A small CTC image transcriber, trained from scratch: arch preact_resnet, depths [4, 4, 4].
Rows from block 6 of a small CTC image transcriber, named by matrix and row number. Rows with one number belong to one channel. Each number is 500 + 40 x the weight over its row's rms, rounded and kept within 0 to 999. All counts start at 0. Numbers have three digits each.
After each channel's rows are labels from the 100 images, of 14976, where the channel reaches its highest value: "responds to" is what is common among them; "lies over" is the class under the peak. Only what is clearly more common there than usual is listed. The data: short English words printed on busy colour backdrops.
# convs0: first 3x3 conv (model.blocks.6.convs.0.weight, 128x128x3x3, each kernel summed), inputs 0-63
# convs1: second 3x3 conv (model.blocks.6.convs.1.weight, 128x128x3x3, transposed, each kernel summed), outputs 0-63

convs0.117:451504456466464471601508497434543513468519480490521520521453548443549433500468438524499559503457453503492480381513455484579549446483557533516459550560535525523577475460492517550460497518531501
convs1.117:534508489495557447521473488519478474452521502539398514451535519496406554495510528483507509431504518552532483470465568504521503529513491460475426530569550514473443546454411530555509488471468535
responds to: the letter m; the letter p
lies over: letter m

convs0.112:415476425454549519458484499479470448536444483436491520533534494476475518493530525443487528490521415500482503536492437463473509479496480497428518503491450422520496507542541495507425518496591549
convs1.112:458476512466441489521520462546444452407514488455465494519540461460476448446506458524459413482463445471455487443449477499451468454466457520451511500450540487524515528515450512415530484488485499
responds to: capitals; the letter r; the letter a
lies over: letter r

convs0.110:484538537449482518482449428485498486456548531491455464515463482425454466553543452480494447479479426445510531523442595475467370552502491430553570484483539467499467404491496547482482516519511525
convs1.110:442535519552536476556523458489580476493470554383444499547456463501576499446526548406472525479504531431503505504469534514479491542437471506541502458524470425560510476531540561524569475470535500
responds to: the letter k
lies over: letter k

convs0.32:485525483510423478471440533496436488504465471410511508492537526456535556517480473494505568464466430484534509487425511526486517456452586557467517444459522507497537442505344465452547491526537497
convs1.32:449491482454453496535507498504438553479460526509513481557528468510473463460484546506465584509485464457548492481465490506570556505500458468484471498590609518508495395496480470481504450441511503
responds to: the letter t
lies over: letter t

convs0.85:547478489569441501450437478534521456536519454505501542526508532490532417495490448549566537516501492566484467466551467535562486517554491532451493482394445457487417506497520599562467520555472462
convs1.85:483490429533502544479463418456470466549457474494524468464492548479431508508489435414513556530476582476502471457446560527504469440629519505521493611460428497456462541574520511478548527497449453
responds to: the letter w
lies over: letter w

convs0.95:505556422477460491485470518532550497521559441494519477519545430524478495551483462441512535472472502486519523467482530460403616467497527493472574455552493478485532473513472515481396472535464486
convs1.95:470546518426481481474523392511535480492501498524535478525549568522409532528500444487450539492479431467510488559535466509529488474504501409383435568480463490556473501462505467367560475439502465
responds to: the letter s; the letter h
lies over: letter s

convs0.28:536606520528540496426525459476514545509491540541505471487489580542496487503447510483526459472507490626475481463478467486494522547524486512507558476489526641495511495495449440456457517438438529
convs1.28:514510517572455498501505503526429437503497526455488476492560532530588494540492550467446478503484469590569515545498508458486499498541529372483521475559526591505489509481518582504436532498488488
responds to: the letter g
lies over: letter g

convs0.24:547444458485599543576545558457441545503477466474526503478481496458473506516498455520453474536493617492474402486481506586492506424507413483499485528439505480560516525555577472464492521535494463
convs1.24:494443448486482516518445516476515507476538453438430470480527437428460450395484501549557446453513475510493474517502377518488485492467471525483479484490536520440501441505462455540480489532586524
responds to: the letter w
lies over: letter w

convs0.18:475467520510539535518468487502407513490548408430445553517517487485492515535482465482541505485416429531486526423436477523492496404507500456566539518463438489471461511530419414475542484604518548
convs1.18:435467473494466600499532548447502511459531547456492498473455495471538513492491464485547503429492471499498450538526551543506467456496501532527552474576553521514487479525493486507577485493490534
responds to: the letter a; the letter h
lies over: letter a

convs0.77:458524478547495540526564541458524492466540514503498430485563537519490466430509453481493482538494636547465508459453516445511464482461437529494503466479518414450516459463578468550467506520524509
convs1.77:452457480450595458548450444456517536537506500515444544475507521510471564571497534516540486511487621438553521470452526496481542510489470532511510531478514553497473480538455456491510489520509472
responds to: the letter w
lies over: letter w

convs0.123:516458500507438530541472424479483521488457606421485515530561474579442436520546533500506527482463541457522509483574459529530491488491551563532457493401532514534488520457506533476434520435516455
convs1.123:446526474514519468531546454496458495498517449466511519456476457559472497472502526511506508477515464483547444523559533523502466512546509468473519489431511471448477513503489430532505488563469452
responds to: the letter r; capitals
lies over: letter r

convs0.35:501509530493559457462443534463514500512513476565510527473475511630522515427396526475633492526518523460451486519533503576516522558562485406483500418527458491531518508480465473441485458498552508
convs1.35:540515532549548487518530622496506523523480491464552462451539480585484470522455514459463495528530446478536543495512508514517457446460432516466486521483550390516476556495528565518433516547523499
responds to: the letter a
lies over: letter a

convs0.52:491470495494491486459554467448464484492469487531489540495463462504463510417494474526536495510547521489571528504561495521476456484449446503467550492511526591486476569463433494517562495495561557
convs1.52:440454495519478457430477529561496472525501505520535504429504457546500495503431497442496553586591467496457485520552495496465438470470483490533580426489468533436464570465452511474454487491495545
responds to: the letter a
lies over: letter a

convs0.9:605442476539529511508456478465496544450550475511519456485484453625492483520426531464465433514460501439501471485477519568537509451469467509528448483487485520465462477492460529475504495482480521
convs1.9:501409508531487524565485502542516472501558455401476485483483470546513532524580544501532499460516492508483490458404527474528441454484423435496492532486469476481460488508539505463500518458510463
responds to: the letter a
lies over: letter a

convs0.100:513482513503565556509512466463484431535530503547535484479470445518518495454573452455469438483548470472474527495580567548538504503543501432492422457547433485520491509487475505485473578481458532
convs1.100:467486545455522507487495510567499455490481468556493495444506491434487514507482469471531488530473465445409468463524526492489457548495529472638518502512459456484475460476536481467488489584477472
responds to: the letter a
lies over: letter a

convs0.98:446479471520499466489491463615526515504477449502513560574490551519456490461459533608552524469494440503526485465471464493548531511498540466509500525486516563479473493518544476465485495539509541
convs1.98:504522488464430533493563518604474510538473509437405499588501531524423459486481488466492503460463559430539522520520515484528498472540506528467460452571456517564466486455487515494474480423454486
responds to: the letter m; capitals
lies over: letter m

convs0.2:507578482580452480478482497596490497506484507477526533584462543475445438529470537578535478494493496520506491495506501506526491440581550483486515550487571472488423459493474478514470487497474498
convs1.2:525508457495528487473453454497447514488494483468546524552472515520491446429534545460511481453468475542500470406523404504478478496556596592488441512489450543504378501508489517542481435494491509
responds to: capitals; the letter e
lies over: letter e

convs0.115:451446485474531483458478581442475516479488500507463468560460483513534441492445513525448481446533476459516517521488543518439447467576512482475511461441515523531541454506519579459513504525498425
convs1.115:519556517531506530517545467491480449428491491536520442466494484524476479453522548434488441496449486501464483538454450440538468466623476471529423476464501515473517492451497535524445460530471441
responds to: the letter k
lies over: letter k

convs0.118:506514446479469518485509499552558540501547492420533506483493553477552469502549521480487500506489512453492483479548501512478505534567484523474472477502533437571506526479553496524548717491500506
convs1.118:526512411481506491477501442454466485545436471472474441424503454445506484478423500520476504461465427529487466494501494539508446510522427584471460461436478541448444335554499484500523489472437493
responds to: the letter e
lies over: letter e

convs0.7:493456493452572445449491460463490506547526514480422469459518384504599495527518420557442501448530527421521468581551561496505483507535540557501471562578486534478575479471572575515515481496486534
convs1.7:497483478461500452472490459476446418498491421525402492446427537511498483421518534438470474387507482434471520494461464500584454467540474427495488464475513459503487537513437513520517523473474578
responds to: the letter a; capitals; the letter k
lies over: letter k

convs0.38:480479523495423489500509465387630505529516489486433502428523485465488479567508516453486421517480508449578494467495505504483500501490481474498559521425596498536529461550450487491518491514529562
convs1.38:483454481586438523540466508480494475535517472527486455435495505465500547565487476489514534520519504485521605506497506474462606509485485482502512505533461514585512512500515569432593517483573455
responds to: the letter s
lies over: letter s

convs0.34:498597493562448473572479552440452498507603481529432508484483517537454470511521486496509501426549581479491514506584564466481483459477431507492523498478517536456469444497470517410503445503605485
convs1.34:461529531506510533507484512519483462451525476526502502519480569520518465532463517491468528521530460491575438458594621518528519496595505496484496538552540493475508362538509494535564539438519497
responds to: the letter t
lies over: letter t

convs0.108:500515529489487511491451478552480473435416487489443495433498362495491484551496540516489472549492497497596557478447555493486502579522454539519500477526433453504498495590475492490557500517481459
convs1.108:476499429475505551521505516558438517501454500451490497597510476518517483460489440493467582445482501472461477518509517487468437520547465460471513493528467497454543523599449494456541555540512489
responds to: the letter t; small letters
lies over: letter t

convs0.15:535556453507439518577479453511536513517424506432500550462447497506457500491536542484507469508473492526569533472474474476470417495499379541568470470451527482487507531455559499564468463493458504
convs1.15:479560507519465536528474453508427540440558514519521472523510497543498475550462584540498528528471509484514460495481478486573488467445488494452459565421484510438563493441507459411458497485499517
responds to: capitals; the letter m; the letter n
lies over: letter m

convs0.43:507492533482484512500515488546479488446418488526479529550494595490587594453520621515480491505466484450436482487484460512542431515471518578421510546464473496479503483446554515575462453527503474
convs1.43:456539465490562513559472488486449481477474482474512532522515537517505535456478512482538495478494539512469432526444487464482426493484521470511494461443512526514553538472457461490469469502466496
responds to: the letter t; capitals
lies over: letter t

convs0.13:517552462483521467565448457437508490481480540574479481460530451456538474457487485478542519477474498432469546427426502505519493551487462472518490398552445510475506490538502447536503451484530515
convs1.13:477483495508523600415450480520459511525484505568603499450556552495470485509514477504451512489520470472502458555522506451526506498505583429489505457541492482477486509472512471489473500531588460
responds to: the letter m
lies over: letter m

convs0.125:466526506495550409458400521462457472483525489543468478638520467547518519550517500529407494531471511521551533477524510481474536479495434482503528499527475415475542469526509507501464585550550503
convs1.125:503500520577454509507523456521496464472501518488511522586481459387520462487550496505535452456493462487530475507484535498516489480545498408459478476528483568492419437530510500527482438489512426
responds to: capitals; the letter n; the letter k; the letter c
lies over: letter k

convs0.41:539523513522532506540427431469503590514522430488484454503493473509510459486509459469552480485454523512507564475553535415531511489492439531486490434508486566521459483474449497427512511518543465
convs1.41:476529482487555508538575457506511416563507590532523535529495460511508502499519417444519489452495522580533458471499565525541510495524524471490558468455463532468463496535522592602591512503489482
responds to: the letter k; the letter c
lies over: letter k

convs0.96:498482462426517511532468491459470592471573488536472529467421491484510485564498504441464593443499550516508543499511489410589447480451563471424487416529517516425521453445517513529553463585482508
convs1.96:485497523448478527580537498464446545527429489482444531490436594491503418553558478492434477423481492567472468511564506498653473552473451515449476509558526499568443529519461540539514491482428501
responds to: the letter m; capitals; the letter p
lies over: letter m

convs0.64:462511477545409419525450475502550477482486523456471515621542512528561442481466460457524582542529479473514535450511484501485470529580480596463522485535453467516486519485466491585509463498452502
convs1.64:459600468501443548560492588490614479525527478491462530487471550472511491512469510470505496499563543500467472432538497481449430497490415444517576463451443456451472539517492480466553493507483573
responds to: the letter w; the letter o
lies over: letter w